{"parallel_block": true, "inner_norm": false, "kv_group_size": 2, "num_experts": 8, "residual_init": "none"}
Rows from block 3 of a small class-conditioned spectrogram diffusion model, named by matrix and row number. Rows with one number within an expert belong to one neuron, the router's apart. Each number is 128 + 24 x the weight over its row's rms, rounded and kept within 0 to 255. All counts start at 0. Numbers have three digits each.
Before each expert's rows are labels from the 100 clips, of 14848 (inputs lightly noised), where the router gives the expert most weight on average: "top examples" is what is common among them. Only what is clearly more common there than usual is listed. The data: phrases spoken by 400 fixed synthetic voices.
# router: router (model.blocks.3.mlp.router.weight, 8x192), inputs 96-191
# up: expert up (model.blocks.3.mlp.up, 8x96x192), inputs 96-191
# down: expert down (model.blocks.3.mlp.down, 8x192x96, transposed), outputs 96-191

# expert 2
top examples: deep voice
router.2:165093149112112171162128146124114157123133065118110142142065162152139130114121127147093134112126113139142135116144152131118122157153131178163126130098110188134085121107118133106149098118126148116094157117132135104121134102134148142194127141103111132137165081129139148096180130128160118138
up.0:141139129145116153114114139140158129092082126156165123127148115161173149177098119106142094119161134145118116116106127144131131076114106105133109138086175117083125104145144123142153151138137113111117095107148133164146158168137134133130106158132145138136120105146139114111176128150124131166
down.0:124095133136154122119119140099145116161132150109116138115088107073127135116152163145114156167125143161132098192135153163117113161114190111163115115172142093143162156171096140099129145131091129104151122124156118130152115124121149193115104173112139099160138168111156127145113095126110123131
up.1:146131133185142151108093091155127121135123121141137093170160102125138162135121125155086115173120164089148105157120146098181131113147159104149130118129102137101144102124148143162137127076168133145093133113125094178111131158120126138123119131162147125112068149095132134121119105117163115135
down.1:148169137149139150140113130114131079112136164161127133109162144099140100107151140119108135126124144122162175142122112117132174136130155110130072123108149148115140144085090127113139086169113140099101088095151161138089125131130113109163145119108104108103158114141098144173156123162133093173
up.2:161133110176129152124145143092094129100118155128125124118126154132156153126103128120104090096135140140133143173106136119104145136161134118102159135129184155140107142145173109157148115121144137107149152132120130144156156129132101128130076113122150112162133091101112152125170122126119137164
down.2:121106165112139139116063166171171102174129137144150135110123108104128122154143136133168141124133114152130132136141082122091146120137154157159111137146085126095158124161098088072123139159054110163115136159124122168118116168118152170142125116120124139090113132150127133132113108144155124099
up.3:106115114110144111155152107056103102103137120131082122135117121110135139136095113093149135104122156153084050135120118119185105106148128105132106109133101112127164126128087110092153130142129138097126118165110073153129157172141114144107144141106138110125072126129148156142130140154154100123
down.3:115137151099160128119115096138140131132129190144115166080124125153126088175085138134110120087071128131115180131136113172136112142132113142103106097127142095116139151104132133117119080125121133159112153105159097130082144121154120124118149159109125171155133116156115109119133144144137098180
up.4:135090140141146115172085111147146103149114130121167132132151115100145157137170124123107123103101168133143152136139136153104114116138157104190121161093097101148106093118144141149134139147108120117083116137089089158147152166131109123119131137089081111178079122143140145143075137145117118185
down.4:125179120173122124109118141127103141169143155118102070064162131109120111140115128139121107103090120142129131116166082179145133116099131157114136145104124140147087133105128104125119091085163100148121107090135134099107095161117078158150129137126143121112117121106178131116119098175094144110
up.5:133103151185130129115125145097118128076130119105094107102173105132090113076136123081121190104097152105143097161152115103109123120155148126111153139060156150111136141152148124122113126110113132144132134156125098138121171131111099096098143111142166123145099153112148110131105156145145127114
down.5:150130109116161152141145117098143143124166135152138143138097145125099136136131162150144163109114152095113164115124136109116123091135119151111132140182126095100126156141121151148178085107128121105143149077116106127084079154141102157130094148147156138107150156123126131128123152168136079139
up.6:115120142092139148142118154097088123120108152134091139175195132201139099121159134076172129121096160156106146143113111159147088107117120102140104114090142108105125126126109147134117161100126165109173115103136108139130162130095124142071121146108158097133080156151111098142102104136147144088
down.6:157137141114127125128120155099163116126115108138109115143130097184144146155110163088104129108117100178121148113110095087132122124113118086116111156135148154124131134153094160141107115119150173127143142114150123114140103129069074106122136136135120089119163147115081125148106136166126167122
up.7:085099115100160124102121122136112104129132082114156134139143086111142121157113094133162121142079121143159143123127094136155081137125159047145099074109110129101150144140149085085172131139112117122082142148139140120163117102086135108119113120135138116121094147165144128117121167106154144128
down.7:119107142147141133147124084163111128137101138104128134117126143125140117108116148089148127124147123178153132106112133112081146119102111113122159138130161122103143097140091181159133129152099145122143108134094123127112133130153124144087112121139084108132149142156141124116134134097123104153
up.8:139149126067121157123105110085140132143156101121120147131123115138102109167121128092172161161159119155094143111139131125149138111141095126159131138129161138121125052130102112101142124099122120140129107112125140094174143112139164124137131148149172159151134139098142125130149114155119089165
down.8:145116123149137110163074140147148154100141141148137117153109125130168115168117108129123125163100128131130128104113140132127141126069154136103098141114104097124111168154138158137090122161103116124139126103116126128189129151102124098079102104116164099109103097132151131135131101097096129088
up.9:069128104107114127154084106147086117134126127106133141141142122133140141102108154112118142120179144131144112151127110110106125136134118112138095127159135111130132146079101102133164132147048189108101159138114123147198144152097105136120139096123141130112118105109135162116159147094141186093
down.9:143120154155105115124102076109098137145139117106121137126101097124148140130146089135133136096130120105071090129096133138077159123166104084135162106111144161083123169149149120173104144119149096078184156119135103087122151099146160148151167100128090127113099095104100086155146082124114103143
up.10:106142099122133140093152128144117100088122176105130146141089104161177142122107114103157103134112162168097131105140121151112118126121138104117093111092129108123147131148142093143135164118101169092124153146157147170202127138161114125056134119092124095146119108095139158149129129136147111093
down.10:148151162117158121164110114118139154150111097102105119134143098128118088110153136160117161160140150165142142134179084108109142075176124161197154144115116116110114127122126129105133111150176115149134158162134158132135153124166161117146135125123104109140091167136122134140179103062142142160
up.11:159124126177182121155094141120109144173135126115105117131156130132130115145141135139097108122117177125135131153155146126125140097136190146125105117197145093105174141156142141099176118122135115130113108133150112149146134118086137149129098165136128144116125140091150095143129130097160151179
down.11:140119142142113121106148144144110113122126110095136116138145101138124148145134167123103153135082117121114099110113122124130114176135150116123109119133133124127120114190082123110092166118103117177117185125120134130147102123136137091098160098127115142142107118105091099116137111143148131131
up.12:170151130164113154094149131117107125166145166135130117090153116144094104126132131119122135079137151127164132105124132133114105125087089132169147107102133168126118082066129100128108128148131137144117118155159074131080113155128099082133091119124152116138106116096116135151140057194116114159
down.12:134136129119131129149110127108167119080112132094106107120152156138123111104130119120097138099161109126091116108118091130142183163099136119122109129156105139160124146191075120156125125101145149136111105102124131090131101144132074147098161113155090092095133116138097063095142126135148153077
up.13:146132121136126152134124167155142141150079159146105102117140108115146118102101106133147103159156144156120121118106114139128130099129161128119106130137116094105140125122142159105138142164116136121105126131102105131121147118102097106086093097141147086120083141138104101144091144122133115108
down.13:151107144113120147136128078115135086128124124124080112152155165145136126125141161121108125115100112140108125101103118137162173139138149124091119136124173129090097106123112138127146120118138164142148132080095111117136121131136131122148153105106142155100159128143114117119092130141097120150
up.14:101109155129142129118103116104125080119146150113096150148156103153120156134130138102128183123098168158142140087108119156155143117113110131147133079148107118129169128128134151140170169147091165109131105098147104156143151150089148135121156134159146087127109155122146122144105135140136151143
down.14:126127187100128126112098106114155146143138144095154125149098140124132191137150103076118117112165137172126132121132124113136148102089087105123116126124149130133171159154109127146166127142127131094155169082137131143099159129067136104143143094114118148105118122090099087096136153126150135102
up.15:120139106116139098191071113142108162159107130105141133103170117132136152131117119118186126141099117170166103095119102091104130108126132075135122122104115096101126110114122144144150164137095157141114128154137088115154148125113065121091160132153136139137083103126096112143142129093104169104
down.15:090178135121168128151130110111099114176134147133136132106128131121120139139150180131096140139096121139098174132134143079148089107138107163101123133086146110130110140096090136156134079140107159111115155132137150095127126130127115131130172149163143144082115096165100125092159122130123127154

# expert 0
top examples: pink noise; quiet level
router.0:111098153158140125132111134174090108134075179073185141131099091118140136100165101169108081132136121161127139117144165124127159149102082144144103127140143129131115076101134102109146167118120102139118125126142145154118109130155112153129120150141150143129152141109128115133063165135110143121
up.0:095115133143150141152093071156143125084146173112128146106132112094117136113121115131101110129111150128123091116095152108139130127155094157151134110113154145115124150133111171110132135137139132149119083104156126162114119170115139137136164120136100160112138132155118124114135153119126173131
down.0:140101128157141152145120118152131108125136150146146151102130116090115099115082101133115145129110132107140078121127136122132119095156147139130126126100107121130168161137132140157145118098126145092136146147101139174131127147114103195154144138143145114138148104152141118122171108122136167148
up.1:095101132150113163171109151134163072120153098126124140132152126119110135143173128142131136143119118104131115140164130115123132120156115118141139140122119162155141126114102086127136076143139120130127169084115130136097125146189145110131106161122113129067157127112126130118138109114114118137
down.1:135114147130112092183137124172103102131133141157101132106151135092118101122144131128110099138166101149158112109146184095108117088175146122136097132129099107142111132091121127115161127111110137140056156118121101170110149078098119115176133133166094171127084135084133148113154111124154119082
up.2:100063091162101140144129089140144143182171131123136087099140140137084128108102122102105127117120104127099078142131111114105081158115110108161114172125146121117134122168133116134112132146144135147124129158123153106072114128114128119128094126095122125138139114136110141164123159145145154128
down.2:068116133146155117122126112122093086101195126151082147102158123128116147158122128146120090123141125120113105175100132112089117134089112110150113113091122122180141156163143167121136148133060127149126145136115145117133135131141148124146107143135130131129160125141089126141152107074130111131
up.3:160113127142098129129123146145092111132123153119125108095116102135149150082169134110136112119107139113162110098150115115173107154098124138136121152175102068076150128123114138081137132145122149151150140100132135144129161101123123131131120179106129134116121155209131100151133126133112118120
down.3:139113162144089161111156111167121137114127110112130102112163110156114128098122119142105128130113096134153155136089116153122195151101109127129151139156119121111135089160149091103153118099120137094138116104130118142118121117081137111112135167136141122106110114149074138153185079128099131094
up.4:137112114129091110081117151138137113139098133147109149156135126092163185122120127096123145134142141086164158114131138109158123129147152129151147119148125103167138117149136129165106150109129124168078147134111114114195117103159139131139092094142120114150102148145137138159095138143112082163
down.4:134066137144108094140132127129143113132128108153138159110097126154117098101093114109115138132119111103150105154112136128160181169141140105166105096155102134147156146120113166121144098117151098139183150125118087139149085127098126110117152130114168106132115113124137111173129083159098101159
up.5:111150168138163117139111128159108119122135108113155106073141135125117103138134101095114085117134124083114140124162155133166126107114117134089146098082127172080147118140165119141137094139155117142114110113110121134080080133126142119121081113116125103135160125161135092156135144133113088077
down.5:091108129110079126108153147102120110105122101072146126129157155136159131101152126126119128101115149097145144082143102121101166136168166087107145134146116083144133126159148113115119104113065123137132126139136128120124136088137153134142146097114162123140083132112135091132106167117146097125
up.6:150130168141122130144081108141078109132103111132149133128121132108113108090074151136104137130151130145126202141120129103147112112107118132110123161138133122125120163139151112187144144127155134119144109088139126145149124118129137131138139104106169185142128108168119093112074114110135116119
down.6:129115140133145091098094158145122116137138111135142134133147095115095126139131136125136139153163132118137142135109115121114094119091099121097162156110097119131146129139133137150127090118174119099101117177090161098166168129150155145119128087151141166149094136144093119136168117123132106176
up.7:131143110069125143151131139109107124145122103146128124133100127108176137105152150135105123131133166117121043105141125108167136105145149152100125137152155144117153112122106115108107127123131127118092143128168117128067084146149146122111063138146132125164135138136141117146079131152081139153
down.7:112175140118136140139141063097174155131134111177144119126136127111143107114105151140103106140140099122129099133142121148187151141114155115126109184165091108086138146121139135115117131125132155087119132116135109174089105104084145124134128087110137192126159157149120145162118130141131083114
up.8:125105136125104149154136107115109140126131118127133104139156128135146151159136147091173112151108096111105170108157198137107141078176116138152123069138131120173151121146115145090092094128076137113119112091111142153082126157103141132130128135122143119114106134167112132142101131158111091149
down.8:102107149130091112149142112128092142123109138127156123164139118135104123124148130110167135125119094168119124147123153137117177111131143076116116122111114136120161144134155119115109146074138102124121153121130133126121118160141165108118149157134125064090120177124115125106159133157104124140
up.9:118097117118129149105106101138098111103169157141141126117127107111169118121128150116166133126126115131104094091112122113187103097155144119112143079099156086099134165097132137189145116119164161152117045158164147135134112155115103169135132128105108132127154154150127127117119123152112132118
down.9:144091140121130099103135102131131098134135130107139123121114081140129143185161146106152091134111139137118094169146093123108116118126136116132162114144133124139166141081110147131174106134153144134108145142179185117108120156137103127131121118124129148111134111139093165113090102181093138161
up.10:128096087085128130088119151141090137095117124164101122084130111141109143164103134141104097130155112095119198096174101106080130160139116144152120104122124156158152127116182093092169138092196118138092107095127127158124132107088146156134112157129129130106137127136116171109088114115156159124
down.10:129124136101142149115119065131144144137135165151140145141139130121094151142147122152110142113157118086109113105125134151132137132127090126173189150133135133171108121145121117093157153151083120104113104158072133172165142114128104080122140098184175124083135109123156147121138140119133123166
up.11:124106118135129101137091127133105082121078105156185166124150164144147137127107120112110155115126100128159100125128148123123118118122143147092120105114122130153135122151086145093113163167153124153136125146145127136130115100155080131115099141137173132168108146121140142158115123103142114137
down.11:103136108107115116151133133111167110098098116133141132093105095114147154125131097077112170114121143088122159148129118146143137100125138110116148111143109124109145090139093147115133174155122155148148118128137080143152152138126104162164169143136117117092150162130124148173117115113112105153
up.12:114126102120166132144131135143141078116132196111129151138161122130124148129122102154128123125101104141155116078182109138165138131125124116154173120153107110143106121150185149120111181114105109137118073113104130112106139136095101118106129117110130113125118108148122106140101099118120180112
down.12:115140111133152112108169147107173106148099130132140112145104097114129152134079083097130099110143101075149116124166086141159156160175135111154149118140124186133105133132146132090162138161079113128133117104124114148111137141114099101098127173143145097130109130136147150184129088109126141144
up.13:163116147066129101143119136122062114126097122145137144105150134151182138118161159125093163113135136127178159153140128114167136124098147143088115139101116127146135072114112096100130149134122127124104146132151129093147151094140135109115100110132153053175115133099127147119117113132119097124
down.13:111120156188146135104118113130170108135077114112183092121104089112128130134125087100105131152153134118156112130113124147146154108105110121120138099122096115138112165094127148118159136167139138123125112184159107134125116125116117144130135102135142110126122107127101121196089180128132149131
up.14:127070159173123136124128088101116117141112142105191156079141113109150129112114132117146113143161129119147066126153139166115133122155147099130127149127114150137116153089185126131082137129116118125137148146163101146116120116115131146141143114114146135116139109188123065137136082115114137169
down.14:167105167134127133134151121116134133113177121096148092100104093057101143149082109155133117101141143125131143134141118121120099095145138099122178148107123107102085162116136155101120140126095113104146138138142097118059125110153171151092135085176136129114143097119161086136126093147146138152
up.15:099109101190125095134094107119125122142108121138145151120175055143152156106171129140106130148080152134129156112142145130127111117121141123136138115160136172139151143117158142119126117139111141164128114080165096110090154135143142137132108154133144182127099132146140109147133136135117137082
down.15:111137154144128115149137120130130125106103134158173137151156122098144134105101124147139131100134126143160185091102156136133122070153100125140114122149143156126151125115132137091095127167136162114150125096169104120110170121165127087105154153118150133135121125127119120112202096118112133118

# expert 4
top examples: quiet level; rumble
router.4:146099136162142155153145116136112094137130118143113117141178148101132147164130147114094158132129125174089152077138105136172098151135141149137090126126125148111141138160123081142145121123076137107123134150141133145113165133113075150097096111048101095154137154132146126137128119115130178103
up.0:122137126161128143109155152124121142104166118156131163098101153149164150179116156102100138133152156120129100123129157135140105155120113105160120108080139082126145109127128192099111119102149154127120113140170101123123131139123131142097114130168158149139136160099154118145100111150149121154
down.0:125100131165113144112155151142137097120140104110134120169134161124093131103129134149102099095131118087103103099122132132145080153112112114116096180134128163083125179096169128158101133154126128127105069156139132095140092122105098103106135135112127155140134178195106126133169152143138131125
up.1:104121136139101164076135144153122170164153066081126127101131084127139142106101131134154145125106103145118139135103159170148162126112142141107094086100161108120133093117126095142123110091134101123129155156152113146117130124121127112150126148094154092143152155039131128109135151153126117111
down.1:122131168096127121167168140129119091136090155121170140105131168116103146136154103069148075124149167151117128129110112133118105185104153118114179124147156108140135160129090125086119111125121137135180137086087136143162071152112113125109141137107093116114081132134134151072123134125105111117
up.2:117104123063114108134081107081144090103165144142065175156146153127141164086105125157119088164154170084100128116162127145127128119125147176104122127107126136122131127113174137132123144129146124123155180112125147102101119089125133126127174120125116100113101138123144100172079147182137159137
down.2:178115106130159157085130172101110109149154117156145126125121137142101132105121139148084090111168107158162107113126152097124122166106070123134110142105156115123131114120111113108152104118102130101132154158123132105134106139142120083110177140148148142134170133163096149174166128131114091123
up.3:130159131158135145129133144147114122120128106101130163145107123106138149142121130125133107117130100124136145092152104182159123125074119120122139125096128142121099129171116143110085137088163127115146203149201151156103106143130182144175139100153144171160138085138112083129174130117149125129
down.3:069093145128137082107151153122093173109138204141141140127120145158103164148165115159103113093131129095126076122081120145137076115119128126092092121127128097177166107117149158154106111171105129140122110173078123132161103119092117097123127111157119111162120106141099095116141122153123153142
up.4:112108121130134125134158110099135167108144160130149150137115105104140107119111155112114129155093154146121086128115134126160122113141107102109068129124096086065113103164078138125142137144101120113154103101133137152151134138125135101151147162141123123134105153119147158163140140091139090147
down.4:143151114122113133162142131102114194159107128104101152129115090133145128156176139128088144080128099092136176146136161147105115123104110102139132166107099108122088141120113126130096121116147128098110120160114143103120161110151083139144130096101160114127169147087180102132169153160161149112
up.5:084121144152124158106096144130086117140171105133120114096098139100054081080088137151135171125115112104118126136141146131132150130141118137118131117102116135121144158162159094159143098095175120123101141123152131112132141121070121156178104108138104098159161122111099103089142149130109145132
down.5:106163162140086152138144140157131116134110136127128113092132128164151140121124091130099145139132109117118126161126135098116146107183096124123164079138133125125130114126104112148146133145116100117134115160146157130107131116150126109126152137092133177124148122117162137126140130140123121072
up.6:144144105099109135089104132123073158132133138132102132115104091126150127126097126125137139146115118097135120128081118144148100124092188138141179116151064118125121162105122125150142153134137120146144170075138134189110130101131115124079135089118131141101152121119129125137093092091130160098
down.6:140078112093156155107128114117182126150129134090124106167141114157122208109123122120115093160082140083166143147099103129137136121080123109141131120116135097137139109156093151138126167145138162148154141154139204117122140133126118115116102131092100125120141103130094108112110114137113147141
up.7:146118144176145150108133151143146133094124177093119151110117114103164122129140113093145124140130205137141086095134149105184146137179116155117122123139168159118143148108164169124128152091115137107116162158144106146145131109069128148072099128163107158155083151111164105144116114148124119120
down.7:132133129146135132117148165125120138110130136118169134154139167149089103094147154121066085106156146118143100116141106115129085138145140104116124125125115092106171102113108108139129094131076114109102140112111124115151081095111059087135122144092124145148100119164129092130142169141163107173
up.8:105184160087121134112142124108134132086141135136102138107121118150124134159118156077142097159131109112066106158122109159160124090108117125129154097106103113063108100158078141092104108144176141123121128150138136115119123120120140145126128102181103147110133175116145135145059145129134087131
down.8:128088132167135102106114141085134140122132150179125147172074146126122119121195128112104170070119112152145128157102112118172087141138082166144129152116141117141128108136130130135156121123121137093103090138087132093097140139100131089118116150152110192141119117164086100116140132156103119107
up.9:096184108108148107098129141076106132104165142095098128098126114144118101154095136121149132102143093125134110167136093143153138146137125119136150100128120143143111100108155125084078111139187186139153108128138133133113133094146181102095108148169136113097147155093099164129091161102124100114
down.9:179119139122119137148129168136124169147131107143167128134121144096147094103098112093134125094143132159134167110094142117107081145097132138131123114096124123128120170128158148127147108111130120132106144134128129098124176172127171135159150119143152112148180142118102108165159125191176106095
up.10:176111127137144136134142094163159132115143133106155126097107163108155124129144146153087119106114088151134158154130167101099174162123123085140100120165134128150127099136144077154116127098194119149104103118128157102145152127131096141143128124136145113133134168097120144137155164131099091135
down.10:102149135098144136146080139112148140076110148162083122112165110125177092102120137141155140155172156142113163164141125168128143145145148108146160113128158174127142133152121121148088098117157125149109165136133175152133111133111136169109171107132127110080155155129110100129123113163133099109
up.11:130091156151144152086104130174123128123111137148138121110154129110140074111139092114075142099100123116083137156153133143106147133136119156127154112106148130124151140130120155130082126127133105154082076176094138143148107123106101149141103123087114186157149145090113112090128081170120128132
down.11:114120145137129114120175143119142124157110135124164135135116138166118128144116135082101158120112120110088083118053127152137138147128116125080156125107117146079110117118122128098122145113116084135141106152138123132124139142130112106113132154109124142148106110150104135128125098149123090142
up.12:151126103144142096145130120130118138097134145119139159129080113140144129176124140094129114144123118119145101185153126165100128077111115162124139147151094159126078113149137121119103145130094090114135166130157149189113133126107145136188114108183118091110164124139159141117111134137185102086
down.12:107100155111131157103162131099132092170147142115124147118089129187127108105150091126126124135167135137121099122154128078108129103158125107124071129112115148169151118119120141172130077157143118137110132130139150117147126148127131105156092115106178169144119109150145117113169148141110111119
up.13:132140137133114134117134149132128128117091103121157103144113098107142119149157146139113133138092156115124166097104112127132132117151125098131124156116145152113152155150102125140115117107053136126133123116062143094130115103113115120137122107181110146124074125129105130120165142134090153141
down.13:098143156115152113128088141100122102094084146168152091150147136081111116158144107122138113097186134117125124157124088154118138154149138172127092148165123146153134141138121142142138137143135146143142105148111142142111115151123171127101152141138154124104086106139128124116132107112150124144
up.14:126103116118129205126134131134116097148135097093131141115119108159186128160122126109106148093135102142128128130071082097135142094121153101113148130120114143177159145090143140130128108143143088145149120122148109103140139136132135071127122124129091124129158151171120118127107096089142133107
down.14:171135112139140133075128162137119134117112114123150143143109160128120169101133111130109125119108169130144140104120118113136119136121126123181149079146103086129103149153073168117119116152099096136131111123118141162135096140118130149125160130111125152132126111141116119101121096100103153117
up.15:139138135135145148137096121128078098150139133123081063150151109116132116114129104103099144151075141096137163115127129090132064175139140095158152095134158117129193114124150057136143147080126120137116098139108133088160123126158118102114120139165111149123120138133150096119131139127118138161
down.15:138115131153113118135138152121081126126096124092076138134160143148137149131092169131134087180147147129133103148120105145104115076141185140114115117122136112122104137110165129133115104141105121162124181151124125154060097075141105109115158127154154123136137118151149125124097112161131099122

# expert 6
top examples: high voice
router.6:111132120127122129113098149141122129127132104146143123122137146109139099172179115090168159110097103125147133135124128089105137147122156104113145148134127155115082122191112115119108068107110099052152148115133135140116114134170128118152113152161121130107156131135129172118146138125116136130
up.0:091117108169125144153135086101074112148117174140113103158142139152093102070124157134164133166129104125111128192111099115154130096108164134152119106106104166128154119139122133093113140134092113158139086129101110094139119135103120131133163141112133121147137149126151109161123135137119102133
down.0:125109141172138121127113143156143115121162146136107140100148113135160114157173120116139098126144118136137072141157152145134131117138122140144159054152162142133170157084126165132145123133163137098121146125120089138132091120127105132106134184117129146099110115149125119133114130154115104104
up.1:148116170141128107133178097167118132130143093124177123110150165151150143151125134135105147103106165150142115106102182149174114107098109099089134133148147116146114141168124154184094131124096110128111136140102120171133144164143084111141107082149136132128129110134114095135142076142132163176
down.1:091116138115130149147117188135099137100145148161118136124103086108127139143127147125125157068154144126114106137092142135059150124151102127118105146137125130110146102110105154126206114141110121181157128148119104109121162105141146117099136123138129141137108141122106143116109163136090133114
up.2:083131175136085126168145112142139154150155107115134116163152148115118146153113121127135132118160194134136124073113139155129125100076116127132119108106135126135165125158122124152107146128073146103144056165151105115144137139180130118082124073151131115141113114137144128129133146146083156154
down.2:146121112108147211103118169130111089095141156131135136100122153127102126157121113119110146097128137099136094146121111129124121135152136116122137159147149124116105124154178177139125138123129145111145127077134115127110146124128185148102144089154162137103101141127109140128111170142114073076
up.3:145093135160130157154116098097100169139121125096147109137126095116140179076086138070117112119169160119077112101159175117147122125150132119145112141132147109110129119148117155122149143130108157117144140134094115099136152119098123176063095154138151137145122099158144120128116114174141136136
down.3:122137094120142136104148175124138094172129108168117095152147163148132152144111086139121103145092155158147141108108167159116114130079158116150117112118105097103097129148092106092129135105132144164130114139195091120149084124138084140141123127106158129164148140140098131132145119147141109137
up.4:153134127106118162089167142140183133124130126115090114175137139108109161160153142100150155114132155146149128167094134138132095078122114145144164098077116133104136123154123121139131158116134155156132110147155126143161131132087159106089102087143172104134128118120115098135148107146133083104
down.4:138115119138103137115135107113074118138137137179159114119113148125156101148093123130152124123115186114131124136167139112101137123179137142103131121122164106183101144148096156131079122095139118114121112094132089107112142128153143145146141146144142139102107118108116100123140144123100139112
up.5:141106101120149160145092170148142130176109147128117093123125108122145091174143116118125104147123170124146165149112118079105145131112144140145135097166120115161112113125123104156103134074127116127139133079116152098120137130124137176127143144161149132129139154166161147120100159106133123120
down.5:147137113139117132150102105113119108165124124137136108124156094153150140164115111097110125190118107145132111125150111121130101122084172137145100126066155131118136160098112192127144046116123100114088134149097110129140172168150144103150137137155123102142148131103103156079129110128153140157
up.6:140105113149097149094104137148156136120155180137113094090161123120148100142117108154109122130148134143154176125092107087135164115125155137142154079173132146130114083134066083114136121097094129127138114092128139125116103153128160169149121149163164084136111142137120127090119186133088120129
down.6:147185144142144115163104073144109181131079113132149122121133132153113135160132106128123147140116128119114129082123136140113160137106143131135138186098105142125121141095118161144114095151100080156113135181075100100113133133147115150149178101098118141103156131091170156129140114111141171144
up.7:138126167136141138126106086158148126140149130165171155148181155101109123123162118117168123089084137091097143107136106145169078104137129113170113119145111111151143159167120149144078127141116129152120162128110109126130136137152154112116127106139141142154109104139126123128146101128138147101
down.7:122115115093097165107136224098126131091126110103085145115082118119100162132107123140094137158139141157127115097114103135109170152081144157109124119109161139139133156118145168112164127118162145127168082175121104139108106108170123127125131157166115095102162126107089135134135146128111096107
up.8:118150169142124139142130124134108139152145114108098130122142194139133173178145125133128149087147132188112122124106104178118101118119119080117109128144122072131166141180155146148111163111102129109135108124110132144155157166121156103115106051146129119138111117136110113140147105152122146096
down.8:167098106114136127131132132078087100088158110133110120098117119135124161116116112140108144098162142115126148089108171157164148123143129136111123169125146129166136171168108136139115151152130129136156158142117135142124123174130161130108144079139131142126111120140101107147148195142064112112
up.9:129156098142154154090102146109116110089142214135113129112139117151118105160125157159127139103150117154116130131158179138147164084112129114082125156117146115138118141126103135120128162159117197125129136165127135124156154140098170120166105140141141110144094141118143114147103124143118104150
down.9:100123140128153124139101141156150097071174115115148131130098117107114121084112127137161135139142132140158133160134166148093127139132103120105117102143153132115109117117142136120086120102116130139144113122132124104116133151105105155103094165121084121137132119122110171093136157116084100125
up.10:129129103119117128144105167086146149140144076095130125122112133152112119141103104090130130187176146121157138102119110109123141203167159142157126110145171143124103101118086083120174092130186104092108159105127144114110128115143128167122122098130128120093105173114146138110094150146080118100
down.10:120105092153156129108099101126167115148117139100156096153178111135115141148125144125124154086104130155144120129124155145120132143099097145151084154078176137106164180174142167164156149115104102128105075161147171144126133118114138084154141107114112142107123147103130143153159159095132182158
up.11:150094148149150104115115095115149146133110142131113175094114099102112145099143106103137112144135127130123142162139111113152128193136141178095130076181148096144119125117117087129097137155105099144112154117114146145089133138139154153138107115104127116135166151114105113126076149146125084134
down.11:176169108143136158082108132110194088133133189088165124177133136132137142143091112135136128173168107105108160106141146116154120120110124165115150087126132109145087128129138102146104127125129155102115116127106109141135134135113146105126141141132102128157116078131159134114158116134111114144
up.12:143175132152157166135133146133156129118071158165125100142145143132143111171130118114138107133126143145138103146141077145129167108146150109164138162114143123140129163130118138133133137145142153170161149123139124112171130159160070096121169149184136130114119183178119130127083088091110160129
down.12:088142111105133134161120083115120104129132150140091156107073125161133147090127159136134213128159111138135079169103137131163080098152167135132136152110117135158112120106103149122135150121106147100130146082155120156114143151101139106121105111123163140125106126099090138152142088125161063129
up.13:149123113134129117141122150159140143173092146111159151123147124094117149137088110142118099101111126144145127135153142127166107135115110130155085129082176099139135142152117179137158166061109123140121136127093119115115121133104118131128104093136082143164075094105137132110141119112132119125
down.13:120119154121103112125130107105110141126138118107087150114137096112102131148147147135100155114125150124165059127081127143136151162148105155096127182124109171187106099133127115091133132131120124159120096131124085131100152117158129145132141139186134163100101142125111142121127138143143134117
up.14:126137158151141147157131094155105122112157115137120167120125091097166155141127124129098148139151119137051126133165159151139116125140137155108119119150144140132127141164096080122098133119109124109128083139134154094160131133086108122122120161122148111109127135160153188120129122151120125137
down.14:159119112137117143100146134123116132113079129128164115139140125127102164188103138125125170129146121136122168116103113079168065135105087120096107070100126124082138171116129176155139130117174117092142122138110137133140130148112103107151111106119142125133129100132100116144162130121125122132
up.15:090149142141106111099128117132141109138150097138105150163133109165118118159131097063143136107143102142114081148149130143120109121114130167120110154106118094147109153120099141124101110190142162109126148153124132129150109125091132109117074090131136161126144154157131152136110099152166116140
down.15:144149137118118140165164155121157131107133085149157133124122161154124123133132112140122139144127105135118127083169127119122117097171098113174110117170121189083124094133164124116096140149159133097130121111095169131129163145127131128120094164127112102145120117121141141128124143130112121133